{
  "loss": "softmax",
  "text_encoder_width": 384,
  "text_encoder_norm": "layernorm",
  "batch_size": 256,
  "warmup_steps": 210
}
Rows from block 2 of the text encoder of a small contrastive image-text model, named by matrix and row number. Rows with one number belong to one neuron. Each number is 500 + 25 x the weight over its row's rms, rounded and kept within 0 to 999. All counts start at 0. Numbers have three digits each. After the name is the row's rms in percent of the matrix's.
After each neuron's rows are labels from the 100 texts, of 14848, where the neuron reaches its largest size: "fires on" is the input token at the peak. Only what is clearly more common there than usual is listed. The data: larger renderings of crowded toy scenes.
# gate: MLP gate (text_encoder.blocks.2.mlp.gate.weight, 1536x384), inputs 192-287
# fc1: MLP up (text_encoder.blocks.2.mlp.fc1.weight, 1536x384), inputs 192-287
# fc2: MLP down (text_encoder.blocks.2.mlp.fc2.weight, 384x1536, transposed), outputs 192-287

gate.484 006:494509517478513474500472509516487474500462489536537533496483493549456506541485501509517491499487467574490463486481482537500436523542471515510488516496487483569514471510523479460515489535508518485527533542523471539494511513501492453494492490519500537455461480471509517503496496515496533491
fc1.484 006:472531540472464534530504484509464551516507489508534519520491472473511525453478461489528523459521484513494506471468520535499464526482516566539485534514493473524497522479497482523519540498482505476503515528512477533455494454468534488513482489494479468462551502508527518510530486511498470505
fc2.484 007:501468488480481476467515518500487496516468457534473506512485521502536499556508582519463455489525515534541509499483477469499482470558482551527528489502492535495532452500515483493481476514465508498550491520501517473556523535546515517488504510494474484492522483524495539445463485484500487520
fires on: "<end>"; "pink"; "to"; "black"

gate.443 006:507491535492452519522512476483510503505510481524497511531492481511508503488479485526481459517445486503513421533493430493501533475531533528507494502490518476507505504496494495486429487539488531504499486480521474518508530498540488485466528482513497548541493551494513461439523515451484504478
fc1.443 006:469475484484503515468548477533493489498498489468503473505536525504500499472540464509527488480471490493492472526506519511498502491516543487485498503484539507537504537548467525464497512522538519497480494530551473522564502460470531507485514466478534493511481505500481536521488517472517524502
fc2.443 007:492501474495504514454471514471494464529502551490497468492485524537481477501503505493540488494483504497477450472461484467489514479503510545548498481519478522477532458460511460473511472489517518489527468471543524501507515508509492489501532509491459476474517489538467476452501535504506509503
fires on: "white"; "pink"; "grey"

gate.226 007:509467510547516485486519535484514523537440479473496542495528533503516508488513472515472507513460516544526472481492500492468467540526475496463489478537525538496487487442507546527485490508469502513554492519445511509475509513500529484484492523494497537485487476492512519492548537476464469455
fc1.226 007:490538473479500495520499482508491541526515487485490500453506555466463484492493485449522494480483515511506502479532502537460508490524503501486480503550527515506470449455497476494474524478512513527513498482471481554500478511514481463496533494467490527565479467483557497435554518478483483514
fc2.226 007:461470495480472492462529487519522497519514507562513508494470490499542493485479464485513516487485488491497468520452526452464516507477481523547505498464491508463546536504470455476502489498469469520528482476532474485545559456480526518476501500490484506509509508515514489495533538564529526489
fires on: "<end>"; "hammer"; "and"

gate.148 006:529455469485521472466527516539494539490476501492528554520483516515513492492483506537510515491527476521462498494495523473546508468479540540489504483521489484485508451529489463524446510505522484496531534492516520469510499484480460493498493477527466490480527526512514529504480473455500490501
fc1.148 006:520529513505454478513465481501482501500473516494458464479530516474523486591502507518495530490514525490512495492491502491481489467514525458553488523459527519531505548477478497499486509514511471477494500506495521457507505500574528504499494518542501464533479476483537489533484477475571484505
fc2.148 006:509516476522482500482510542501541467485481565523485511498508500478478471472508536470492510485536532547518474515461518516472522503508539507505490534516468464511506509478525471503491515477472450441498529485508515510497515499540521491509474528502518473530533468509455466496479526509476508530
fires on: "white"; "truck"; "trophy"

gate.669 087:477497507515458527490502449495490474466543503497530528510570473512488552448511530515531507510478505484522509498496519514495473512499492473518505484504509482476528500500501514485509486516453495525524507506508528499485521449504495544473510531565460530522517557537525515468533520522506529492
fc1.669 094:494483505519447497513508441476493503459536497498529524533539475512501583471497522502538498510495468492521526509476520510497504484496481460485499479519500478483515496526486512487520484504449502518500524476488541499492511459505480540481512538545474553513493553529535487474538547530494527483
fc2.669 102:460496515460490503486498464485475499462471499468513494477480510521487523516484466506502498495510482481534490457491517505441447500516511498497463495491506512516512501478562484528497477506485503547500505540541525485501487481513510497526503520547456506519551481517507486472487504509524523489
fires on: ","

gate.208 015:512479520495482496504496515475525485524504491522512471520514485578482487521538491512520483554488512496487506462506517483489483538543465492536495516474511458511483528494511497465482548467504535549502523518498489462503482490472495461451472474512500507501493502470505551506491487512515514523
fc1.208 014:479541472476523496511506494541474529478495511465511521471458538434524512478447519491509518454504484496513514541491449539485504466437490503497491489503516554456515478498466502511496431512493466474482485495504515531488519519494533536514500505486519492495504475519500450496512484488500483491
fc2.208 014:511528542497497501474474475486511513513489511477518517459526520486500479544468501528512529571519519485531507486529522530518557525526527501481494485487518522510439525467454525518492516480449470496504465469515449493522493479458518534488482474516568520506527494499493508531504509531500477535
fires on: ","

gate.408 214:527477486510485528456519542464491484509484511459469499537528463506505449443482496480502486463483507459465520485451538419533508547527505502518507506445509492545492529537473518536509509515479527477498532503478487503513509501503567470504491461483483471524566499504490495483469533477500522504
fc1.408 232:491516512487551462545499516529505503431524479505529500454463532476482546517519518526502505515515531505547466530529483555459476464473507506501510499551480499445510497495560505514474487488517490535506466496522507499505504489525416526514521501518522526483457508471491531511549490525525512479
fc2.408 220:512476560486487451480494493523494468500471446499475473464539484521508506460517545443488490472507528518461548447485496527483546464523542509495518510504488518517500552491544520488489546517518494509499471487517490482506543490496538464501472510488546523466493490469522464500537534537518523502
fires on: "brown"

gate.629 006:517522504486458528468498489525506501463501532514531525531500492492513507474511511513441530439500518524488474530524510550501509477515509479484476479474492525562517525520498514509480464504507500506543498482500479483510481514527439516487522489518525517495551495516523483514531472512478500498
fc1.629 006:472505461507465536493508483479489466516493478506473532488498487468532481509498541499517477481524535496492538528526543514513442496512464533483510484507468468543514508494470497487482472505511492522449491528446554464463487460525480482459536481508481437483510499494462505513511515513508488448
fc2.629 006:484490472461507540454485510485465516498503552479476515485473500493480492484484503503474476515509535513463479555490456455499520491524487485533521487508508503495529538479464465498511486482498475503533489485530480541510467499548515462509457558490482469470521523524544496452487500543468527465
fires on: ","

gate.150 023:511473502539499497506492502515558523506476506474501513484513507499469511509490509488515521433502519519482504459530552418478525528488468492509482541517551541532536469500499508479490511538492501520532451520513472492508546509499499471533501471495491537508498527501480535513507504474477498510
fc1.150 023:465450499524470530521491528499525552506488480464472503486509496488487493520500496505522512453524486521475489490546539439464501507526497514504526525517516542500522480505483526505507515532496511513568459513495473489515528539494489476532497469512506520502499525515473515517527484517450496489
fc2.150 023:528513463512450535485497485536514525476547526496482500482512485494494496482460459492488499518503522488481499470495481459523504518532493483528495528503516487471494520488500495481532505507532504548516507488539513510521549485532534515504481474557452514469455521442476463509517528509485527504
fires on: "<end>"; "and"

gate.93 083:480484519502513515499503546521501508465461475477514525496497502487461502495511504511479532494489487481490523512468480454507549539501457485496510486523470498498532503525531534524508533465490482481479476523495470508507536506518535474475526525512515446522475507514433507439531500519516512512
fc1.93 083:519507505478478495503508437460521489524523522511488499497516515514538502506492489470552474497505514523536487505517522532496474477513530513507513508474533513505482503469469456477482473531496527498511510467519510482506472491484473539523475468502487531477523514494564481548471526500490516494
fc2.93 073:474490468527534475535498488428507519527527511549463469503494494553525510483487516496493505507504488488506466505467526509534495456589495510465514495493518496495520486479529494478509498529493514465469539517496458503517494527519517515487487472505538502540479540485521462477526499508500511476
fires on: "white"; "grey"

gate.357 083:520459470467449584487528483520445500480534495477500453505471489510490480484533500476464498494489480492502501457498525516512497487518503498527521471501510491506544487494492535509516524517531496492464491476517513481482513511505503501464469510471496488476493502476515501494527481519496486531
fc1.357 086:515458500462452574497512477503454503457519494483512455517475477527486477483517482469474465498481474506520510462508517498503492480490494478519509465519515482537532465465484531522508508525544501467506489497517497488512493528511485512454482503464532510489489489462522518503550501530502484521
fc2.357 087:534528504476486513543462509515529479467549528525487508536500456443475453488515526453520467479491513460527557548504487488485490475502516528504513500508512498482523458554494501508529522514545505523488522515499508514507492495505487484512556515513498495488435491492480544431492478496449472517
fires on: ","; "table"

gate.564 009:483508489479483498532489487491449478484478525520513542490504556496465523476533511537512511497495465437548472518532577492453493462461538518469502510487523533504505467474459512482470477498472505493459495493536500484483507447539480499518522492454530517539501536529468514496475515529491517514
fc1.564 009:510521495509487517560511540522449473502524530525518485484466490518482525493520471474514524494476507461487489460511522513508531489468570481502503513471486508500509488523476530463524495530473504471513485478509485475487536464543485514498506493469534512537490516529465500484503491490485495501
fc2.564 008:469503523495480465495502486535520492498454525486505512480500504507520483472491464548536520474543493491537493458512519500517513518532525470485487503442471460521477489460505464464486507488515530507496484542477467527513517498489475510497532453520429501535530483483467517506474557463518509511
fires on: ","

gate.743 022:504464498508445510428499508501491471538506497527500512519504499483537484503527511477488499462505515498463510490485514479505484529493508499489495487493509487457505503522489498518493447499528518499461513477507498430510532517459484474462518531510466478496510477504493539513490456485532477511
fc1.743 020:485525511491553478563516515488532520478486492493520526473510509509477512470483522530510483511520495494485492471520515513549490466523514530500510487505474551514474500534517497502517526520483472535510476515458492545497483490537480494516475479490534512514494519467516465456512548488475523503
fc2.743 021:518533488494526519513474457496570499505493503509470566502499520483505479483461507513480510546485509521481469501546518500499489497507462520494503497510492480519488467477483494489491509533465455515530496470462521497510512517488496522510495460489606487454526521478469510480510565526524527521
fires on: "teal"

gate.162 006:499522524507517479516513525487517501480494461486480530459480517461467514508480475531506499469491531574513498480488514467486512454467476528515504511525510447513511482501510521571485458505476471525506506511486497530507533492519527526526466492532469488496514494501545531487522509538504522557
fc1.162 007:452519516505495509473495562489530455556528470539522516532466489552550485505506503525523474516507470455494539504525480546490486470495497535496497526515501493504508515541453499526490526490528473495544496541521499485491498478527494527459500540501468504524464501426557477478471496507455498514
fc2.162 007:526513450489481494497529466467518499467470496519453507468473530492471491518527512491497532472494528489502494530499449464523520507490488535488570513474488478473489537469493499451509505450532513512555524478516493500505500475521510513557455512550498498485506511523503482478524491537537518491
fires on: "arch"; "dumbbell"; "dog"

gate.589 151:530527475484489491525472496489478503496503493470469466473504531491490496519552492513535535495532482488476496527501501500447511564528504497500516507481500475474495491487541453437495499498545497468496503552537512516463522540473483485483448497518520554471554506506528489499498519515528506481
fc1.589 152:455476487536504531508491502496542503479500533533514532548514478511506523478456492488467462515472528513522500458480494521557465442494500509493496515498495528510500519496439537566508484523496513533523509477478492492517502453524524514509521509497474430532448513506480511510509477486482519539
fc2.589 152:470498459515519466510520461512489508516499490511481482472462478520489531483522489473518515521473490504526495480544499479480475474516485485534452452496494530486520521504498531502513499519483495537494452460501519478456499527481529471514463477533506523503516531530482512509502470518530511516
fires on: "airplane"

gate.567 007:482477500496532533525445472503484495494478487519459508505508500498459515506536546518494490499523457506498525498503470495522504465526544504461476458484520516497502500459508475522542464493490508465507489456532490502494469512470533503491415522476517523517461486515514535574463487535518489521
fc1.567 007:497520512537482498492481535494517543557537450451513512505496476483458502445470494492492540490510481515503497487489491529467504478500524453522476458511556451515496539475473509515482509488487533523518517456516525542487496529504498485504475469513485500503518483499520516555509521446535529457
fc2.567 007:523509488436480530497478510460490477508455479507478470444488525485496485488543498518522540497497525527525487507465451509510465484467502514553510478488503499492533498473457463470491472520527496503525515519524520505556542490510490453468480483463482488497511502477471536513499530492535540511
fires on: "arch"

gate.491 008:478504495500487511516461521496510509476482504446525462516480456513484514504500516526510538506540494471500479507513505529468529476502526498523516509523478525510527494525490504516508433475524464547480462468452506501475492512496535525477505501491546487487537510490536459482484483510512511512
fc1.491 007:506477505525497544494524491513571502527458500499507456500524454480437487496488471480453489496512491480503539529494492518496504487511507514522493502489500501484487498506519444515472548476462486492508488500478503504525508549525505522495488458539524478504516582487494496513512484497478474478
fc2.491 007:508492506494513482514471486484516500523502503527466495480528477528460532520485527488507500491482515457479508513501480506529515476502469517526507501418485491539464520486484465486502473527462473511508527492471520533500493484480494507530474543499512467520548504529500506512524513487532476484
fires on: "a"; "umbrella"; "mushroom"

gate.663 009:506508516500506493504533513499477496492500495558477510495441532519492470498531492531498516485512503478493511488504493491536472478529524471489468497528515487511515479518525484489476507450521466478508487539530509465477507529489515497502519518519525555483475473504523541527499513484529502528
fc1.663 009:493529507537503500496505541506513513522513487504474482520440534499474491488510519479493515482488495493483479513488554509505500490471493461500476499520470518491515493526494501493483498482510508493521490511488497450506518529496465458484515485547513501516515459504554480497530520506526542469
fc2.663 009:527533501483464502514508553491490470486457552526463497498574484491539517520495511537513509478477524460488470507499560521508477508547510487478434473486515506527510523503499506515503475492513468498515497521553529483476493510521492557494485525538497532521564517498494545524495488494467459515
fires on: "white"

gate.142 189:519474530483496535487482511507520494519508460497505513517516528514499506549480483404491474510529493515498500492426490510514506468515503536501497543472547529543529499494471488493477495501509523490511532548519455480493498502510516474458498465524478511464521481496469500531541514497493477499
fc1.142 195:492487525475492491515507500494494483491498480502515513523506503505486511567512489380521496510523503517486523498421484492501526482517517512510485532453550514553518480494482482491490487509518527482511539521513427492464492505518501478459510486529491551455522469490451478530547482521487505480
fc2.142 167:484529480516468501530534502487493524544500521491526487476497496479555517492519478500485541501504493501497493480560480468515467485449520494491514544507533515509504512464497529506480511470537502557569497548507478534514530501508516515535520486539493473486474508459505474527459477486492527512
fires on: "<end>"; "to"

gate.724 009:483488492473537522493539523485520467465484481478520509495517482478536544476542481519441519478489496487525508481492492493476505519489548513512535542482532517510502492498491533467434505474483514548554462510519511509466486533545462469538477465478510497488515456486526551513470492492494528495
fc1.724 009:487517490486502521530544517497503464529469450498490462471545515496449481495502485531479464492467486521521507498481519522484501480466532501490517485493449501584517479490509512485482484463452536457506495511488496487528500459471480499562535492486497485493528525506480490515445525494497489491
fc2.724 009:523509477509453488486488513492494502485515561472497490498491518495503537506521475528477528483561516482516509517497504533518496516499480502478524504482504497510492489492474455480468498501517462500503507495487509487473461509485501528529464443503460509464497498529482540505521575514537490499
fires on: "striped"; "blotchy"; "glossy"; "checkered"

gate.104 008:501472505486516554507502506484523527471467502523550511483534472523490523465539496524531508472553520498526533539539509516455499474500493519510526522488491528471496488509518545520492523498447500493501460496476467493482463492465463541507477466486513511500465526493510506511552509505495509470
fc1.104 008:497526462525506508480500468523506520548545492524474475512509515486530468517480500521482506511505480505489483484454479484491551518515514477488497513481509463507557493491539451513520482510510512530500546489487539463512535478524547444458498539499502495518538481513502503506501543494507488507
fc2.104 009:480503482494493526496471521488472502473505507522523457451491464486468474480477504518519478468491470567498517527447453476541485474543502534502533526475483505453525510486518470508489515497521528479546474486501481494519507517491486480527464484487473502479520482514509450508526523499509480467
fires on: "a"

gate.395 058:438489502507529448512500522513518512447467492506515517500501542471500517486518505453525443502498488511510521494504492520482501493475524484501504448506515526470501509488511508492465530521520555496531497455498527509510491493564514524502513464505482491508505514479505488496486520491488471493
fc1.395 067:462480504500515461503495540517535517453487524464513525496511535463521524468537518442541471484482494492492514529473479511528483467469545476481542438515510525497503494494518547499462506534534540505551507459542519521484512488535508525473537451496479499506494478500519499467524504513510481476
fc2.395 061:492515507503478516482484526465516487502517515535502508543454555523502496521528518514519460519466547519482468488541526483444523509481490543535489501541562508509491493481478483523491474547506490441462489467507500503509456503486428482532484497528551522528501512521512488577509514494503516458
fires on: "teal"; "dog"

gate.520 009:446478503493498496506492540485514534469529501454526496531454513478506531486520522447530468494462453484499514496502474478496535492436499505503491443515490479529455528476496525528486520524458554463479469474504502488518515471551528493493487504486473524511466502524500501504471489491486482524
fc1.520 009:468498540482512477492483536501541512471484503487535557543477537491523519474528505478515478475477520481503500472506497484474504505456492495526506426515482470540469504450475500527507512540467542465473461489492505497526474461534498487441516495520509544516457537494485502456496506449490499515
fc2.520 010:457497466479465475484488505502497477460487472553462468534486509514535492494527520517499495525495534498482491444537490472468496520503516508500462474516518538484499459483473523485501486484497491481500527487515481520505493493495432542532514490524513519529531485520466501499478532481488536476
fires on: "teal"

gate.132 133:514513507477505512500499484523488494551487469497517504498491462511539492472516501490518496506542476513461492498470515533457548497516476552492518503519478463473493508493497506513500439505504437459496520494485509495544470524499484556517524490480521510501537535460508469502452504507580483505
fc1.132 117:476495456474518480490535475490465524502518550460480481486476516518484480487485530494511528457483516508520521510553499488511467545477529453474501497509503493520508496467522553476486539499475507525498455507486492498498517482441507472528477480544485467522500451523492504505505518485453508474
fc2.132 118:552516469533473500461530510530500495491479482494514494486498480544459498499488479540491531489481528551537445493530534479479527540522513480476529474509522484527483462553530527485512503525499470490477536497508498537503522480551442493487487522483464549507496515474479486517529511499528500491
fires on: "brown"; "flower"

gate.2 308:515508475515484495498540465468515530505490513496573479475489476546500518466513475444563514479521480497527487505496500499488510476502499463474465527503462500505495482528560474479522527477481559558481528507508513475485526466496479517463486546544480537492477501503524511466479523505497521503
fc1.2 312:522506487511520439495509504469545551518492519466506494519451507502548457479502451464472502500508472524522505520490464491543530479473510446473479522527503509529485448552484545457554499524487542522531526502508468505484504480457515525507490506466527556500488485475561493522479500478472474500
fc2.2 299:509476452485513474505540511477507528503513487460539506489478507505487476512491476476451545508523488507505503500516486496504510498495561496502512529565507526541472456539505537507540455477513497500531466511515467469475508444463490509529516481455518536484455502507520489515500495482489482495
fires on: "striped"; "dotted"; "checkered"; "glossy"

gate.616 230:489539541476502487439468464476462511484497454497522481458513442473499515505507522483502512496487488506552486491519560513477524496531508442538495531497495474503505513487522490510495495532517537520511529531449506469531576513553552495461534495511509502510480514489499497550476496485514489496
fc1.616 231:465511499494504514464519477456530505507465510487521540508491455536523511479527514503520526503457509516523461461507555481495504487486459450508513567483530471516534471532500499487483490535539518523501524523509534537472534494512517482459498444465516471519497493519433513529493502474541505445
fc2.616 210:517509430504530488517568490478491495494497531486494495523494441507484541495463512545500509483526481481500533500511511536520552529476508465509519469460478512537511537488506509455477507466475516462477444513541507520518458512477496534467513501501506478549497500494518515505486483494507497499
fires on: "<end>"; "and"

gate.582 010:504533490471512495492469488501488485476471521518487468465516494473479502527476516477547521543483497531534554522468473514506477464448514507544501484532489494523514517511496516473461516527511487493490487510542499528479528518511502509475515523506477513454510485502531486518516526471498493456
fc1.582 011:467524504513476484500494512524463520484477491533490469527492465464488469493467492514558496523495477467536574522489473501500509548482558512484527524513526519506509490473515503477488498524468504502458487484490542492462504461511515483510549511513476497477526501504531492480456519502467497455
fc2.582 009:500525508513522506512526475527525521482469552463476523453499518473512473494530483509463536496510482490528459463496510528459480526488514480510467476449456477484466506541452458514530563501465489496548507536503505477483477500478479454519506506531509481498496544498496519465541461504516501536
fires on: "<end>"; "and"

gate.497 007:546508529510474513524498499504512508524529487477482442488514475551466485530502501520496470490504494448442521522520539521549502502481488525556475493517471494476544504537525493508519523519517496489520512512491508478531506506470508488467458549517481533452474505477462474526502503519526488488
fc1.497 007:531523523467466509478513482514459503477539463502523467499491484459517526499508473504555562532544484486491474526517528520485521471450537509490494504493471509469519518514503474492471476525492489462469451481495476484527467499561485497539502484488463499508483474469512517514473476547492474536
fc2.497 007:514488483516494463520520490487518484488511508558487459478497509515483471474515484508528514502536549455529482490477519486484526530511541511463528462454471510477509535502487512510506531488455540471468511442469503527533487518496510547479522510538521548508546475479497545503513574510484536505
fires on: "teal"

gate.115 009:468518482483517537494526517476502486505491494515548502490510492554502490497486467557503489516489461492486531484480462521488486521495533500549498479482501524527489457449521474530476519531500469485508477469494510494470526473486499528455482486511531480490529514515516512492464474510451537480
fc1.115 010:479476515523499476539527474504483473491430510522470510493529474491465548535482526481524504456515480489513511495540511528517557528480506482483503480485540536479525519484515540496505494520515508511498502536497512502464494517512457517462525509475515525453488492532522476470490488547485471487
fc2.115 009:469494510512453476517540518498500491462468496522484568469477527469485486505493508495547517485501511483486490516457491505455504484502510504507490466493528487436476473540494488452497489501524514515479531499487481476533520537502513550522494516500471476478531509497542463493517512533479520507
fires on: ","

gate.223 006:520515531496461550523467487535517451525490502514538465449497510520578524506515562519502468469503519483507469478529480496469496470527528532454480487473532526520487474486507510532431508520436502511452543533517509500482488503478455479501505474471514510499519455493478432545515485492492488509
fc1.223 006:470528486526467445529531481461487461504494497491498518464472526503534494497462494464513467461502488505493525492496447503479480507451511468466486505506539449535561484496510538519512493493480546538467469517483523444527493535483477484484487490489525520482525544485490484506524489469480476479
fc2.223 007:502492498511507466469529546504507493463458524545522532514510522524463529474500507483515481443490508515447532493462467508511491500511461508516521492515500502512511497465484502492509501498498488502537464462469518519526499502542525514512503525514492489480526486504526462502513529477504495473
fires on: "tree"; "mushroom"; "trophy"

gate.614 006:500532466539538467551518483493480524531535456503504537474496508475502478467491494490497531535542491497446507502517539491517494503505472507523468529458489503530460530505526505474512504506516476496504505476487495512516506558479536493513489513484513543508516538503515526472498507513493482506
fc1.614 006:496508523516557511535514490483505533488482501526520481501492529523514491503486486521494515487478499542504542508509538484448466463516484504500485482510495518473465549528462485541490527500482486531484492485516477522467483499482525473484480486520513456537517495502512512509502481483452432499
fc2.614 008:484477510510489534497496477509511439470482555489439490501504557506494518478484501500500499475523489516525484508479478485528486502555497552492501517498500496480534475441528498465549457493529511477507521495502492520510487496502512477504526502481479531505511545493516471487532484489542540498
fires on: "a"; "teal"

gate.334 227:497484516455504548509534466456503489487556510507527476511518489556491452502522494492484513531496528478535536463490515481470471510511474431519508517552456524520527514505506448507506506470506502482498560518538477489503553489556513472512523483528491517513515514520453471508472481501511513487
fc1.334 224:474514508439495545456516490500481519499516453486506492471508546551521511516499466524536513489504509494500503527492501480524471504511471457548524508464503494506479517466557512531501493479472507491484528490523549480495551515502531473479492490518520486477515519543475507520542493521557493513
fc2.334 227:493483504492461516489447459511507513468534521554499488485480533539458481477537474518527453494523514497480500507497499494489475514471464479508532525487476476471486519508509497543456522490523507481460482528492513470501540497482496465487523489510509457507557480514479523476520479475499507483
fires on: ","

gate.365 009:564424502476508497516482491513510504497492498506535522465502502490461456501518489500494539508521500567506513550510561483510486416500518498482519532517433512494500498467491505489494524530515469495513519508523507476452519539467468507528466507506523507501498473510505528490481507454522486560
fc1.365 009:583523493459544484526467504537476497488539489524520498493511529511480497463514506564494500488504489534541480512510486491524540452491480522468582474514480460530477497490515479484553524516450458539507551475505514478471512553483526475496499491454560541457503533494513516512487527535472485457
fc2.365 008:469496468515515447473498482494509492520470536515514510452499499492460484534527506561481488478530555449508492470472505494521488475510483507527522468492478499475531504495496464459475456501536491491506521502460534475566528509522497516491523517511429518543488499504437500505501508509523549525
fires on: "airplane"; "and"

gate.660 008:493523476475533505517489481465497529517493503520498503466469506516524515475506483498528522539448476568499512484519487462477455485492499479514456523508501422451529470450512487516536476499489525523495452496524466517533482503467456509487507526520549509523475467488501524497521538526532501511
fc1.660 008:485475476513509492519463478481513516473532502521461499499465495500561527470405446506514544497505521529492498505499461462465512476529475452463474502520542457525521500477498476543503493497514459458532496510437495476490490488465472512493534460470503496482487508473518478471500520504483502514
fc2.660 008:484485485490459499507515513492469492534485519511492497491452505512445484487487490508487444507521528465483496498477462498471497525528466512506469455493529503444502493533490499433545495508490527524510506472501486512547502519550523492492469538484494499480523518501490458480483469524481516474
fires on: "tree"; "barrel"; "trophy"; "duck"

gate.254 130:523512513517509488454472457456482504451531469460508485440499498501516472492518521539490533461493462531546498498515483492522513516463478484467500525482527498532473524490535557524480541493470494531477504507508513508520504489500519497524470527544504528485495447499497489496431485524502485501
fc1.254 138:466502480501493515527528554528519499536469503516489509550526514517472526511527485486503472552505528453469497487474515499468483471561525517542501471532459497475519456516491476488533454500522493477532482501487488519454499519488496499452520478465495473514499553488503522508542514488489506507
fc2.254 125:521516448449506501527445541481503532519500515492516545489550535490506495549533528553527506471508481525511474507523426520493512515485512468499510470504453486510513541493496471466469499520539501475508490497513536499531547516498477517481510509494496506491480531527516485520500525500461445507
fires on: "arch"; "table"

gate.623 010:465501538477538543488498505463511503520525501494480499504483503542514453490516520519504501516523489484460537532524537516499511480527463527488446493499536485522493510544448488501522502471553524526500485486529478531495466483482491493542499502516476500470484486488491536448497492444540470473
fc1.623 011:494492504512478502544498511503486482525526504482503501517533475467475524505505494515482515497499500455476491450501480469487489526486541508506503545498493488460487507505497546470513512511514463512510467483478515477501535514488491465502505527481492534475483502437519513488542532468476496518
fc2.623 010:497484505485471522453482465481503495488479539503505453518529494524474489497496471525462464489478530503497491520513549502519495466498458479464518496458468513478531461488506482495508502486491524500488515509521488469509510478481522510510487537566448496480493514506488509472511518540570520483
fires on: "brown"

gate.551 007:512509532481472488495474475525462525490518504505500483521507478539543536450480508491468525521519544507506460488504467516513471484510556504432505505502510525496486493468528532507498526529468522489495481494469545498486466467495484513505516484507495486475503501478508505468448498478506526516
fc1.551 007:520485535494509493541429542492506492463545536478508497509519485476476449436520549475475480528508503515472525485500490474499476529492529488492488469533522527551511512489483503512457546537465495463523500510501472523529458511537505485474484531506500453515478528472477496479490441484533489507
fc2.551 007:489493470477467469476491467476517512529486497521538509465498536537490500522478463511501518476500550450475461517439494529532514496504501558497524460468527502479483496476483479488514489488438511440478461448448478525512494508448520526506510513520506489455548501472500509487479569493488505480
fires on: "white"; "yellow"; "red"

gate.4 070:511470501453468486504484495475463498478527489516499468494516517507476534455494494477488514476571529497489535521527492508518512495491526502555512485499489513515460516464451485477452505484523483528484481500509523545461496482468495500470482488527515480495520517480491498485512498480492483450
fc1.4 067:472538516515523500495502500521506507539500531482474510511498479495511475542517508503478491533410462532500526499481496494504517540489507444464485505497512513472539514513556506513522495508490482502520502494469483459558481485549508497487520515485501489502528486537501500496499522500481521527
fc2.4 056:497504521525514524520461518520497506487482493502492529514502558507473503498534485512478516455502484509514501485468486468475485554511506503530473484462515565503499485488515448508549459534547527505521473496537541503510494512517453467522495493473455462460465497496513516473468466480516451520
fires on: "<end>"; "to"; "and"

gate.172 006:470540466499517454487476518505511477475474527472498499504489473481526477499510493455518491504490495513455511532478510512481491552501501465527522488514568452542489524537543501504453431501517495503490512512523466526449471479491462509535498507468519462498470493540494501546489507553500469484
fc1.172 006:524486547508515506494480464462517496479512537492479476474526488489463503523507452506469478516500496517473544484525491543514518527523490527460516468511496519467487522489528521504502515510495491496483493524496469517537516521505475542477500461529490478541547459475544479482462493518498442468
fc2.172 007:492503495472527473502495514491564523514489548506512453490529525497490474535491489532536486501509498495538475533479516530456459479546465517491501511478529453502473477481489501498500487483488507476515509488488472562504517526466462498534497504532462469522475501482501519488490522502498507489
fires on: "tree"; "mushroom"; "pink"; "barrel"

gate.379 029:523506465501490546474532508509514470482530514488501531520520490483514492497545501494511491504493526529492513519503488489537516478514525519474522503534502489555544509465480490553461510528506478492471482554502505514495491476485493495545464459486493488476441459530509523508496511497473456489
fc1.379 030:544484496524507540485523500483523450458517509458508504541542507508500505509531514497500507524491515503494511527503500480508508461503499511476538489531478480559522525467508487558493494539497481494453493533545485511503493502479492464540485443483536487507431455535497535507476500496508439457
fc2.379 028:508512482543526523519493479501479491475504478499479450482534529469475533479512441503534498503488478488596502504452491499502491507476466527506551453511462493473508485500461523518492498509512558505467501516521540487485478478480470507491511481496497455477467502554521465513474540526517519500
fires on: "airplane"; "<end>"; "to"